config.toml
encoder_norm = "layernorm"
encoder_drop_path = 0.1
fusion = "prefix"
fusion_encoder_activation = "gelu"
fusion_encoder_mlp_ratio = 2
fusion_encoder_head_dim = 64
fusion_encoder_fused_qkv = true
learning_rate = 0.0016
beta1 = 0.9
max_grad_norm = 0.5
lr_schedule = "linear"
warmup_steps = 500
Rows from block 2 of the fusion encoder of a small model that answers yes/no questions on an image's attributes, named by matrix and row number. Rows with one number belong to one neuron. Each number is 128 + 32 x the weight over its row's rms, rounded and kept within 0 to 255. All counts start at 0. Numbers have three digits each.
After each neuron's rows are labels from the 100 texts, of 14848, where the neuron reaches its highest value: "tokens" is the input token at the peak. Only what is clearly more common there than usual is listed. The data: seven-segment displays showing three digits. In brackets: how many of the 100.
# fc1: MLP up (fusion_encoder.blocks.2.mlp.fc1.weight, 384x192), inputs 0-95
# fc2: MLP down (fusion_encoder.blocks.2.mlp.fc2.weight, 192x384, transposed), outputs 0-95

fc1.320:124106156131101112142109155115106068135151115162078122160113156090155148126133179124103155142115109139132167011101147127098185129139136155138142130117102028059115085144096120087125109070106130117114072137175133178128126139193190089126151094090108096106101150101072124186118170100078152064
fc2.320:167128054168162161112121117025139137145150167143125115143126150121086141097142133118056150110138087111124162113170093105172111152135145132182142130185114148146155181191104184128132127118173120125158103095102150110138097098099095144171154117119101148157154098131124158152139172151204082177
tokens: "glare" (100)

fc1.198:114132108061229141123112089165107142173118079100148197120112145153131146174095113089165153124166133157153144110155103216174190097124085125117118119156144158149138045072168141113125138107180121130146077101141106101144146156135173100100124201121103133054175102123110115086086104171152146113
fc2.198:091146129175068112137103176073100032107121197144099094141119201101141111147090179132085075112131086133089141120152117077066087138145152091139108157134121140116110141192137138135078139163102101130069183107155099144128085124085087108133104114116114065186081080122096151112089113114132137109
tokens: "the digit 5" (100)

fc1.210:180163139098089130100103118177062156156156083091165163147165108085131110133101113114126080135164118147147127112102115187132054079158137139098166141111146058160197100136139123158079116049106092112102140109170100169181090128141150131154186138136201130116189092111118133102155146126154159188
fc2.210:134160139091160110110160110042162087158047151163124104170098174152087157127098164148125181110162124119129156140122121100115159135124075063139068142140125200143146161138137127107157142173131156144137140112164148131093079154140158123079082127144128079073085121145109082145111117163129087093
tokens: "the digit 6" (90)

fc1.197:082159134134127151111109109089109027173123089113134102123089138159139144174146132154108127097138161099090126077155148117182141095122143154188097101094156141147171125146129151131087110101160134107114102118107125137092102121140152135141151143103145175072113124135077128087098136105037165153
fc2.197:138147156110148142175136163167170184086143124157089148114154172149128095084112156149136141228072152141166153142149140131081120149178048115132137139113083134155133050084157155123137151125164117106153175151105164150194145129106133146125114113137099132159194131151105169112198189108140106070
tokens: "glare" (100)

fc1.163:143078138120088078038166061171051145118158094129137086139106203122129103111165151142168192160133065089124138141126127111135094139146097111130161082076131129122145127162094112139149148141132117141195086109195117119153106146121131132091117144146123179164079140150125094136101083140164104127
fc2.163:110106127120111146144152082079127098169139148104042114092146144084137193097106084149078124115085145108131159109192149159116185093179153174143117149142101140124120129108166104150135102126093095162150186116057155126071057129190155094158074113146068149139109100069113108083164148118123119118
tokens: "the digit 7" (86)

fc1.59:091113054147073135168140151127116116146113168117179121137146156207129148119119132116133123170212121159115153123119112155180077180154135108136159171157118135090136202107202108108131129171114107158140072157140097105124100128128121096079126121106136161196144129082080089126096071154155099107
fc2.59:143117123138137094130102099136114124099085103191105154069131121127086131159155058099131132072084143086135144090124155117081096097096114155102129153180103124125102136132068116137151141104117109167127206173099186142162070133136122131184134154105120115172142134169149175122137118081157107148
tokens: "amber glow" (99)

fc1.46:133130158133120163162148141151089199157148143082118156119116155148154144121139058059143110087141124133063095122068132148119110141123176130194147110067116116123177096104114134151140131117116170128113130088167094150146119112094172077108105116096095169156136145115171083114159119128109131178
fc2.46:092090144127105125103138171076176171094148149147170158163103144145151080130169149143101157124132132084071108116127139192121111145093126133135064143108160141085131140154139113050147147159036088103083142091097126117122171124104088119149137141116157096116117106145097072121129071066187118086
tokens: "the digit 7" (100)

fc1.14:133183118134150114158119153112123159029165090157150101067096151121139123149117151148150159156118135101097210141136160129126015152118081076145113152129163180133133137102119132104126141100118162137146119114183105151115087067124162122096073120070103155169118151132129166213079104101178138159
fc2.14:147128163121134086078134153132130155129175131172123168109182149134090121161089126154053108172139106160145124128147089103121124147098142131141151125110110192153030116162149125081122105096162132079078127136092108202151129162127128092124088113082125166118129125155075107148105108133099130162
tokens: "blue glow" (99)

fc1.181:151121177123134163135154127142101129108174098085114102118126083109111162067139172141133144216120118118047050129088107159143116075173156092153105119117163100142068109083141135097159156116105111132120116165145043154170136071122154073124170130089130170147107101125079142157180098161163145135
fc2.181:074104168093111117115153149144154145111210067138105152101151108114121071152144144132167149206163128187149100160110145102082160138126171127086104147142120110139153123156090138083113181098076140183087167152175078113129199078142086165120094146156221095111084062148111094113125118150133146148
tokens: "the digit 3" (100)

fc1.137:124117123122146156160158194127058144145091080100095143111095151115109086135084174167171078162104143162156128173103157126085131154098092186190185124121130063085119151174130156182099126152109147178134125137118119138130172117113072099173117129076104094174155108093054123104137050143124107157
fc2.137:106139111101172114131119109025154114118101131117142117151159162213146122100119147078154145059108142120133115147171111087136144059180071106093062105178133165180099164138144110104125126122109121095131094068129135117137139127123121097173174154092085156104106134101197129133111110156152119084
tokens: "the digit 5" (87); "the digit 6" (13)

fc1.308:140134082127158136118110107129136114169075090142150092150111172082149091106100115117111134125104114126080130113125125177135103088086063154130171113142101185136110119155091108154190148112117035113081065128158128148124157176172111150135120138097115166202170127051072122133126099088110153102
fc2.308:126134134093132116082152081038122119117138160089198125127176117115129149169122109131148149113158100154134128151149118144124113157107177169121153161175125071091155121098138118099128159119100144187132169084140100126176115109142155124172122150056119099090120131156194106148088143120146149046
tokens: "dark on pale" (100)

fc1.211:130130041091152114068146146169115136086131179128117072149082091090104212102140150079100132122086092136120172089151100117106142084136113081165109066172068114133162107131146128104098078164161119160168080137140125120120078163109159113139114115154149176113108178168049135161054128143136160102
fc2.211:112165157122050101142093127117087122165126106175138111123164157176131112210126137159106144126151140152146108146119069172143118129099159124117107122078204128127101157193140164161146166146129136102140186103105164119125086109124103155137142136144111146126134084091101167084085168161164066165
tokens: "the digit 9" (100)

fc1.13:191138121166101145147094138103158085132156173186155183140136123150116087120138094119135123130076118160138168134077159140164126129124186077117125097121105160113118125142017183153086190107133113130148095165169181096174120090140099099118077095120137092145149164164192177140148090134113135147
fc2.13:095140102111155099117126113148145139166081122139063107114091129098123117086132160128159130121148130183124176103184108089148109109160125082145144057139153099118115097124151137168144078103118090080078138141098118180156113159098102238096095057200181183103118127101102106150145071140116162120
tokens: "the digit 4" (97)

fc1.38:166129134105135158154103106099161115154075148071137188148093158137135075137102170112073124106152082121108164095213110140148144141147132103049138097119081080133117094070101210136146072087098124215151195162105084172116129108196132132079093081149121108133082097121046123153157129125127104086
fc2.38:118172178142152184089202117184065117122168154136111090149084113149148116180125087121171130116140127175104100139106172147122167072082161136149078119125128146085153155182152080121063117144165133086129077104151153090159113133040104176158171160155149139104116129106174190124089161162171139139
tokens: "the digit 6" (100)

fc1.103:101124141151172131115094145154061158127120137148111132134192117097152131093112170099142090100141108119148097058168059129097101090194162173082096145166129123163106154102173124120063117121111085199142114157135145080136115072164151104106090095164183141068123125175134111156123105104097162161
fc2.103:121159154105133120091139102100209090128143111091140095156103137119109104174155059098135071146111145111131107133173095150124108146087086151077149133151149064142157138113089116107148110149188198118096129137125128170090075173110107162084142126115088057167158142129124143113169127170133117092
tokens: "dark on pale" (87); "white glow" (11)

fc1.225:092124144123145181197083093129090186112107134113116106118154154171130113096108134074124071094070133095104077136171098096130089145115114166150055118066117141127122095102067181139141104141164114126106117158120122147122162073102127089149119138121119106104143103096118089134096125108166164148
fc2.225:151116149125108134077133121120140120136160099125131189145084089106143125127149114171106115162182179145102163095152131146119157102183145114151182120200133113129204157164143090132085137177143148121124106192130108079148111124172095167104126099150140131131090137212120142104159147095171106073
tokens: "white glow" (84)

fc1.61:108113124137098158133168130132065121194158182129130149142120144090123128128164106117115179162155120074173157119191097096151099118188121164174202126188109065092111124131092146141131125078158130106166048094137119172138197131144127156151054189107127123148084123107093119142132119150155118067
fc2.61:090121125151059166107149099096158154129189128123093084123079172105119141127064095165127200119103121091102139094118158136112142128115095069151154210138132131138121117186124170163087082154162137142127103133122188139122107105165131128092118121145132156180205089079125117163088129162125134164
tokens: "the digit 7" (100)

fc1.88:100111086121123072125106150132108160068128151148156132156126150119114079118094156102120124141200142120092106074123123145160113108090163118169132106099131143051114106068152176120091073111128124136118138137142112152100134150150159125111123111113109136091105094153109115159112141112102177168
fc2.88:141116100144119184165171155134121130118181183185119085140124072127171136071143109079156130179106152111109106110119215139166121179120055155144158156081198092108067120075132171118117167161157159114151138193172104150051089066170173156120143082152149129182117088115117071121179123164103133130
tokens: "the digit 4" (94)

fc1.283:118106136152170166142095083125104055142136125180152099123171170096135110139098134126145056143178111117119168108143064168168126146143179174120084127121138122157153151149123145115123189133100106161096133149177109128102138097039104102086226098194113089146120121156121154163120144185143129156
fc2.283:157134140149097135141157113139133106148131060069086172100121125095140207119123129109142117171094139110156154156158188148085109141154087093175197125083086115116114126106077133114162108168153174102141105118127142126097185155183168163111072122056107095097144157138090082135114120073184129065
tokens: "glare" (100)

fc1.171:123153148133142134130091125135111094127149126071081104088145099127117175109074121103159137100178150159176115087132177100196119137142100134088149111159108159148137145088136125152111113134175109139175082101128076098141122137110080071138125113099104141111126097073163181106045097069126145112
fc2.171:136104158127158119113114147114089087143099112132097118144089191097140072198131115173187135185153113161179103172173095209114173092131122112154107144152180086124152094185118132105111145121104111069096160076125152122112139172127126160153157174170147134169113105172126123122192117160134121108
tokens: "the digit 5" (100)

fc1.12:193114021127153158127087106114081107139178110145152134167103138109153114113110128122048138108166133119112143105171105192173182104140129118136148145098134184086165202128114156132109106066101102130124085125101096163147127149100173114108127111097134094130066059160080138127119131113147158182
fc2.12:141154142146164156126178132089107130107155149147103097062161167167099103162200091160152082070095145090134143102196127118074118131141092189113132147079139066172141164087132122148088120113143169163112141106122121114114118122116113152171111147138083107115134182164173162127076126153176126152
tokens: "amber glow" (72); "dark on pale" (10); "blue glow" (9)

fc1.76:117131092097134162148086083123134100082079133089158139123124158141132086127103105111152103130129103152120080114154154133165065123113149131083151135113158164107194096112111140161135088132159037170123173135164110126206079182110119063018120155124146104145149123084116156146135103112216103106
fc2.76:122137136132180085164113190194113164160119105123175110165139131105083161135169187153116144124130150125068142157053117133111147101131069088145067146122119115137128087098120120154147111131109136128123055096147147090134187129095115127171075145097151124092169150142143121106113118145079175127
tokens: "the digit 6" (100)

fc1.81:164121108101159148159203091160104102141150075147125146145136129137139084127107154082119100156119128140123128147186114149141099063152159109110133198077191111114122065126119141103079161129172092084143102107096109159107171155166108123095193135166086119090162156122140102126131137101172124102
fc2.81:083157084115133129145145153108161063155162191191129084089141119118161167138143093096148121103089098101111165131114143160154118165084135112114155168117100135101125153111168095132149163144100104167155097191107093137155157101098153140156086124130123103165144131120089130150052137170086159140
tokens: "the digit 6" (99)

fc1.287:187081165182145187135090136144073126114179171106141131115073146076128091101128170106143128138132131119045109114116091126116081132196129105165088109163118079159087130131122170104060167167112167146130121163172166124167117124138127101120130183144064119085154115165105099131115146174112105065
fc2.287:137182129069111114123193151123157065136141125114105133125124140189185120123144160150035167150183122139114183157115178159142189105099196063120127096123112183077157083168116136111209081081154134065090075081113121169093161104104090135136151075116131132105137097073129131135117156076186117143
tokens: "glare" (100)

fc1.277:097083117127209138192133121147122109099121195111119169057134152129111083102106109134193140121117098103066116156108106115120119126102114087102141137108097100170130073159182091107097113134207148125110175147122170153169142124147169044096144136160132117151086128146109083113033136121158147112
fc2.277:152159140112096145066081167113164115176155134115163063145100108109141153139076203127110105102186152158167133141150094184171072109219191096154059135148180125130072118186145140139162130092091122164098083081162104128128102139130058146221140163093121123141181144109189095144104123122188132131
tokens: "the digit 5" (95)

fc1.151:076139078149140140121154109159151151141145145086089115091083128155099127107085174080158140141129164154162160110120133223141085136160089111156180067196123108124105162122190158122131110114191154148099130129094156173145184145147177126137183162143163155147141137130186124101107133198138096135
fc2.151:163138155111109099144100080173138088102100115177124137096161137167176139169137123164126132109118123161094131177117108139152125087145138205143140194082101111134105116132183119148178116115179120104141210154083128141146068104145102149097147126195126180168149094114138157137110121094155166167
tokens: "the digit 9" (66); "the digit 5" (23)

fc1.328:158131145137135157086151124095104158120141137112189134120099149077106141097156148087126095165084130122090112068153137137170127107086109121123070052110125089124105097111133139159096142114151160138149149061139076054080129109134125158115178093144129099122117162104191138162082096120158048094
fc2.328:133117111118141126133156167148100096165091104122143137132063127138124117188065187145085103146120102146118084127125083128129147117150196147145139178081080170164170136146143110135171150112089088123107155154080140205141126178094127176089067187120100200147164114127090138099167177137111121147
tokens: "the digit 7" (100)

fc1.3:121041162167143153180177147098105113123161092121126157142077149151149064156130161121114154175140125092115145100131184147143117096117148151145170067128096126123061104123085161120109156163051115119102170203122056150128179108114083151104143155100137198205074065136122096126172132109104129088
fc2.3:131173117097160134130138150167136104146116126201070162090138168153126116165086147149110141112129086135151115201158113134117149090079100096130111141171092124086119131107127100113150119138159113130139191070088091169116102077110127146196160119175123169171138108122151153123124113186145126084
tokens: "the digit 2" (100)

fc1.72:174131127160119145138072082060104167135114150162099151126172133077128104149122142112072111115129178146116099091117149155157113093078077111161066085093164163107139103101157134164065120055133149183113152152132130188165148088120128123132152131128163084073124117100158140146109101145105090134
fc2.72:086117098145155131133103140148123094172071153120099072122102100169126110134100103137163119111095156090084163131086118106156116105191148114055136134146132157137127200081132136104181149164142105115135111140086116157162129099153129143174150139122163156167118132220103102109156155090183163070
tokens: "blue glow" (53); "white glow" (46)

fc1.317:155159136147096128126144119167095050112163145074073139114117180086126096099100137093138108185179114146129136051095142122207133125145130090064144102101125134083149128123124098140162098129142157123105096153119061139134181101138128129101124109055131162138168112094094198127199157104172131112
fc2.317:077067116171124128090105105156153143133107122203200106128195120071116160144135140090120092135083120117143127202161086115111148092146124127149154141118137123189127140081136144091102191113112089119179187078135122142185100098088103155141142138183170076144112089134130081169088106155111128181
tokens: "amber glow" (94)

fc1.83:085121162065090200115146179157108171167186152131163098142148187147135089137128156098092099154163128196108133143165130151111127100190168133168171136155157063059101084114143107145082139184133140160151127112091130150103174125127094121142062183127148137136117114091097119096084097143137184161
fc2.83:091141092181147206129140107101082124114115119088126160120092143102160121114125147119154118073143148126084132080135111214142165157063115112143106124140118227126151165159121062123160159095137178098123075074145164128170135151106147073149162110108070147172090066140139157146115167209113132087
tokens: "blue glow" (91); "amber glow" (9)

fc1.156:107129173166134167153178159130139091137065115132183131088128117130161135135090097162069115093174093147092065172154150198096161129141079133102097088128145122164135097094116126123134061095124134112158163139209172141167136185147099148122078120143159120147136115154115057110169125080072146149
fc2.156:155117085157146135109101116132153106072202127123123156119180145127150072090128158122139109181139137187089144117123108136106136136045149137175193109124149157023144116135148131120133148136152120142158105198062085113145129096116193150097140141158095169137115125103168144116154111109115108111
tokens: "the digit 6" (59); "white glow" (41)

fc1.143:133132121097118136141165148146080105090150078089130105138131086111099104087117100125087172121152152090079133065104188118129137136167129098126106100053114126062140075121169101126142127116130171119167107095100127179093126085137170106117114128065165175108139164147113102140116086086144172132
fc2.143:181119146104113111154098136080142191090140117138130110142126045173192155116153052124111114210116158076082137148071109199100156196086107123130118134130186160145122148135093188126135173083160144145124088160147114134133149102084138108156172086149131144109085111187100087129165151086128128101
tokens: "the digit 4" (91)

fc1.153:122126124156139126121244119114092120168127127117101070147139146044171122103136098140140131172133089148073157109212164145148105132187081133172120112139136118112151142181083136172065128092123084120123073143146164145164133151140073090089135128156133132143110139128172147078099175104140167062
fc2.153:198166109191115092088123090150081123133165112141132059101118184087143073050096108134149206113132163098109121120126158122161134104119118071155170187122133146104119117132191157139037137149134118110141132124063108100107138156149111096149117181154144122118116108076071113135120206092105133144
tokens: "glare" (49); "decimal point" (43)

fc1.119:129123066024164189170176158135078116149138113089107099049103161136167136152091076192100117108143079110110112137125149107146097151158157104096113072103105073095131071140097119142096127123134190095107071140119127169111149068205115076149151097139131142122104153147115168125146163116121142077
fc2.119:116147157176088055073142133093181138109148167154182195179190099078111149088185144075151103150074130153166160151155065126145154107143037121134122174111135150184097144165096140116126160118117072176161171109124144071120068159066098158105121158106125135163156098120171110111078106092121092149
tokens: "green glow" (32); "red glow" (30); "blue glow" (27); "dark on pale" (9)

fc1.23:104155105155141127126092077112140089168163121129119092136154085106166148107065187113158101081110087142157159102180086200084087170152113128096126115084098062137099072153161121125183093066146138152071143079121158110081118143155129087166147126156084132122079118132065106110095117144066120086
fc2.23:133172130140137122152142135134082126125069101098109174093137186136104124176161080144151154106155162114150139110114181159202116107113099081126166179166150170160150151096134158133087095158101142098152135134121105106128122086144117109137109148126127123161181076167188164121127111163204177175
tokens: "the digit 3" (98)

fc1.54:174114147150189148090126141109167076164116134123149142107125129126134160112084151188120151174117097105216115149178099110128153157067129125176126108185090173100139109138146159048085156153106125132108117130173118131140143130121126134144098178108104114129180123081157167107099095089090095165
fc2.54:123125146109127174140085112139078158124149124150147157171133134140104057140127095151193117080107205128147139113136144151139118062188136103086163146097164125148160163156089080165149153113105101119188166134131164113149184140115097090157130059173127078121086118112124113154154115070135184132
tokens: "dark on pale" (100)

fc1.122:114108093091136152106132102181140114151191071169157135131151127135153124084155103070142115161136069167125150119187199089111100148141172136128152153102171063087155131110138140130073126145126099091063080193188121095091085111127117125106119173164115119184110112056081105141166118134149185125
fc2.122:193085170148138116090076099152084107121121098082131098147085097110114162092094152139124179027113153112099147143108127110138087128166106137052107118117139148152151139141128088142107097123173101119177112125118115154182145214123119158130148056091118143107200146141097163147112132113152059124
tokens: "white glow" (100)

fc1.207:112121160122093110175124132205168124081159170081085131146167133082153172119144146138077099163133104117130147174103120117132099123148138107068128130120139127118094157084113085097147095127094065191097084158139195130087154169137119151158172115165090118138137156133115152107024179142144141123
fc2.207:145182078131146093099080151165110098151085108171218175116129129104078132161113170095081168120077067084115133167095106136151137072137084146126103128116166162170099095122146106099124156120139160126105219137097101121112112077129099150093137130147138156160086132057083117129134116157137127140
tokens: "the digit 9" (100)

fc1.301:181161174104108128129184160120161159130141170111144140141091115122218144121163148149115122087121139134144169091090156165145137134194148122150103136171119146179160113150174113082199114200136142111134056136116123105155108149113132093087125131114082139128138168142126118044069159138115146101
fc2.301:077117149143103150189123079161138136140143146120088136100192073132085112169119148126144122148128054109100083131191129031075081086108142109050138111067080039081092128134142105160101115119093127148113169096147165096101146116179115133146078118146133174097127078149113149116135106119083111152
tokens: "decimal point" (100)

fc1.272:179118145079111126166126092125205094176125156145154133074038074134177101147099129165094136135151146157172159097119092097078077123140165092128157061131152137069170133073155094123105202162052086162130126133160163140119118128116107120170108123114115115119171152134115110126173109143129118096
fc2.272:128091131139122109132090129146180121152101087101071113076155149110132103124135137112151150135123101109147083189097129121159130134135142109104122125202106123159161114100112135099165125060203140076129056075101234126179134148129098141150164098154096058147129118129158112156113085116119192088
tokens: "the digit 2" (96)

fc1.202:110101140080094152132153078132075109123091098116119129160198126090127070151077105137115151144141135074154112125136124139136044087092163112119171090088110100082184176052106140160116095127100099111098190184158159174206147143102151158111112131134114114098111119114107105123106176053154129139
fc2.202:186111090210121089172117141126100159111140115089150135121035093167127160111169144103065120093120061143160148173104118139124115164181105133089110143111070159088132102139151098089157124122103140121138094110201103111117120082165148115132105165110140124099196129111160162098166105156105143121
tokens: "the digit 6" (87); "blue glow" (12)

fc1.25:166153198115112144172073118094120136160139106147127113121121077096169113110161153141074120052103120139082145134099067141125113105170108133143163142141133135140148129058111119127098178116157138160110159118170125176141188087161113148118178060198110101141113128137087139147161139082166116108
fc2.25:124176096147124107085169133170107099097128144074128172141121206150114125146140111100168122142111119151145115096114171084167118162120184122117097085105104094102106127132120104110150090170085101141151130106043157110083114119134109129123074184151130142100172171155171118121147134227119154087
tokens: "dark on pale" (100)

fc1.209:133126136113117133173131116125126159154067162185123118145131121127139186109106167124107095073179084170186133130146084150125174127144134152158111116087114093114173167129104119133099074116086151118086127114164196101092110135138085190167184145087127093161125141020120102098132115175095118138
fc2.209:108121126129169167115144103138145101130164097102122110088083122107167125162138078121099145144108198119082119135138123074125131164053136128129164145247177118113121128119083111133100151156179126108156123047085085161162135102120118140157098106142142121125091173115148139125134109197104140108
tokens: "blue glow" (98)

fc1.249:133124138182155165072133176117144130126133148133085101139062121097166104112153160107141083145117152134118151130157116089105142097161100112139167079108120114088164057141098120079158105069150126095140130056170144125157173087130124120107103084109158130149129108219211142080141145132163118198
fc2.249:110107166110083104202128084169116090116153124104081159148177114123081119136133146182151080157163127117150103136139084161121165111110189167143163205135104176155107157077128133178154117120073103150148122174083150168113150149137069070163121122144132133095130136093088189106100103136130074096
tokens: "green glow" (69); "dark on pale" (30)

fc1.0:156095118130168084175117129120154161148175116091152150110116140149092056082169165100175103141121096045106153126124108136152119097130137109150090106155122091115161134089092160129138128179160146153150127178167186119139130134160127163093085158152101196079127101151115136108089065113138123105
fc2.0:161186142137124120071092115132097119117096114171120126172121135169130202136125097099085126177072138147114109089093175102178166103160171110136157135105141131178053138127159146096137140102123156106096125101105091143114125132089086103136139082125096146213066121160218119109097180123109158151
tokens: "decimal point" (100)

fc1.11:135113146108173123131089113145153128176104157140100117162115129114150072144164128139128154114091090163130103087128089166102105105077067161088134171139109113104157150165111180117190131103140101168083122097163163178194132125120154097137112125105130106124159140141144188154122152120147162169
fc2.11:117112166090109152099185156147108136106177149108154161127140189125138143175104154135117105129139121087152161142178166131132143077100159107202133106109188122115088145138050089145150076142126132139139168169088098084124114148107107101121169152076117108140148130100154135112083053090128119128
tokens: "the digit 9" (94)

fc1.42:088103145122162120129122153104112113134138135131095169143131147190148096131185157139165094125162132157127128136144098090184146092142149079169105074124145163099142093180164114141110116145198172145109145135164136116191121069101142169187161175096144105147160168100186117078174098112163133087
fc2.42:116104117139145142108177124169124130146125166124173115143119131056139047079076130167077091178102188148110107096137088070148089146116152136125137142100115081168086141115105107071131182092112112133152149086107093104130136125161114082106116095169089179173111118135090163176089153109101106170
tokens: "the digit 7" (100)

fc1.254:083136087124140112091182129095117108164135163138123149117149160129102104158175157115135152128105119118080138111158090141126115126159067120127122136114100097112112180133137168107173146152080186116105116141181161090144188085141100099198116112097093168143126124118084185116091132125132166052
fc2.254:119139182131141080197197125097158188064101135094128161100118076102177134084159110136138172137138104111151132068114173102144127171121133110127140148160143067108166093137179139179148094121124115111115084124093124138094134127109167096137151120117131132135071113110106144107162116135132098153
tokens: "the digit 6" (88)

fc1.248:144132079124124142141107145112188163134115060091099112083083136061159144124135127179070107134155132195125123108099100141153131109072154196084103146117090080125154108088120160118099112125101171089171105190157157102106106098124107076086168081150153115144149104135127082093131127137121202066
fc2.248:121181121138100062120118091090085132136142185085093078132128111160099107110102132063163160137085121092131124150163089097175134151184114142179167132132152203185119134108168112181120142124091086171130176140146122122143112159103127134191139104106122122154115116146147189157125138090145125150
tokens: "blue glow" (35); "red glow" (31); "glare" (22); "dark on pale" (12)

fc1.114:100083166174115112136194125125172152153143147143130109180112077161172071110123116128120129160133132093172214090155097129102076140171136120152100148118087137087140105168168124152139172126167136161103123173161140094103092141142149121165133132122093159079103132178118124081070144157102079139
fc2.114:213135116072122119146089099157076093109135164076119201078143131118117152138148091144104150112119131145167105180126153079165124146119105165137171066138153097141172180088134075097173075117081106131144126099071177198133117094156110110085147138126099097151165151146172111154125167067152176136
tokens: "decimal point" (100)

fc1.316:171092086063085149200120120093147141084198141115096137100178173171136055136087117145170135121142147162133129130150120133147098213175155156082125120145125101142159085156121145129142076127067078137148101115168158178149137075148151126184161093128134160151127178128140112143107098120130089110
fc2.316:120151162150154102072138117162169137127108147127145127158146193140090146103147127174082100132122064127133109126107126162139109085095121078207174082109125123090059139073112128188054155106153116119079118075108170050161157143127072110095092121135151107166153154143145186074154141169133150166
tokens: "the digit 7" (53); "the digit 2" (30); "green glow" (12)

fc1.48:153118116112124130171152122103103108083104108121107152078070131133172127062135173164142144102145124160120137073164125124088172128131145151132171099125125101180121146095132096117129124090177092164089237158136175152128120096151160117117159093120139108108186093099121075083085132091103124135
fc2.48:099164130120085175124136091088126078172144149140099134124093140097119131047122111104075139181116156119123171192095104137113075147089132098083144162151154122123136090090101153136120138147112113155110072148150115129095160077168080124106120191167064138161121163114063122120087163154161066154
tokens: "the digit 2" (99)

fc1.110:125172171127152118154122105099163073158111076114169186091077155086119152111132170167166130103143125068102112082139060206166082161164162142171153139102097172074125110083107084116115089092113105113106153174114090160127103130161161074140079168176168052124115148096156062074125118149117135130
fc2.110:114082096159107084093129148163128094165137180147052112149127107128085078135155132061136096103153112162140136194134152125116204119153089058159107093104151090141122119183135159139089142148103132141123131055165142121140195136103119143116184105152084141155085087163121116192087127128191099185
tokens: "the digit 9" (51); "the digit 5" (49)

fc1.377:159114120095109096199092124164104112159152129133112124140115129178161087130176129121082179121140117119163097043074158145143060136148089097145123101088124145087092121090125126116123141156131202171160143131199116200046119123136156121135119072098124134092122152115155109106126127095060135147
fc2.377:097068152168112063135129198116125149079199133087116117139124122097134174147135131125105120150123160087137140109119154165172120154182091085124110081191136102175087120138144118126156121099140172096165091119125054135168186123115116091126130134138208202082089070118189102125142114176168115110
tokens: "the digit 7" (100)

fc1.319:129096136077118143122111112130103121091151142111090086132058132120136166109173089142161205107150139096041167157095123102110081192178110207092127122162096125153151070222097168100142057139147094150095102115154133105141112091106154129116133133123111147104112157133131122152113140096146168153
fc2.319:108069144088101119098178103157121120105140180146128142070157108147121099181070119182146071113108125138140085124131170151173217089115128091142116120079151097090087146112141062121125150084083082165119170186108122162123175137134082122160181146076153145170098114150070164078183146151095128085
tokens: "the digit 9" (98)

fc1.266:109143066195145144144103144160055104142139117139034140096125157124181132070143206135087119174091120106120166134116130107136131130100158119243118137152143162082111096105139079146142155140083085174079143109091108159111102117071168152074131140060080116160131126061077097106137103067123147156
fc2.266:124128126144155117118102108109141103153164136127169174165094210136142107162138054136104159171176118146175149142196123135109125097119090153149129077098178149084119182135120104137117150103146138076188110190167113167132126085134107090186161161093143091072089089159148130164118169114123111116
tokens: "blue glow" (62); "white glow" (38)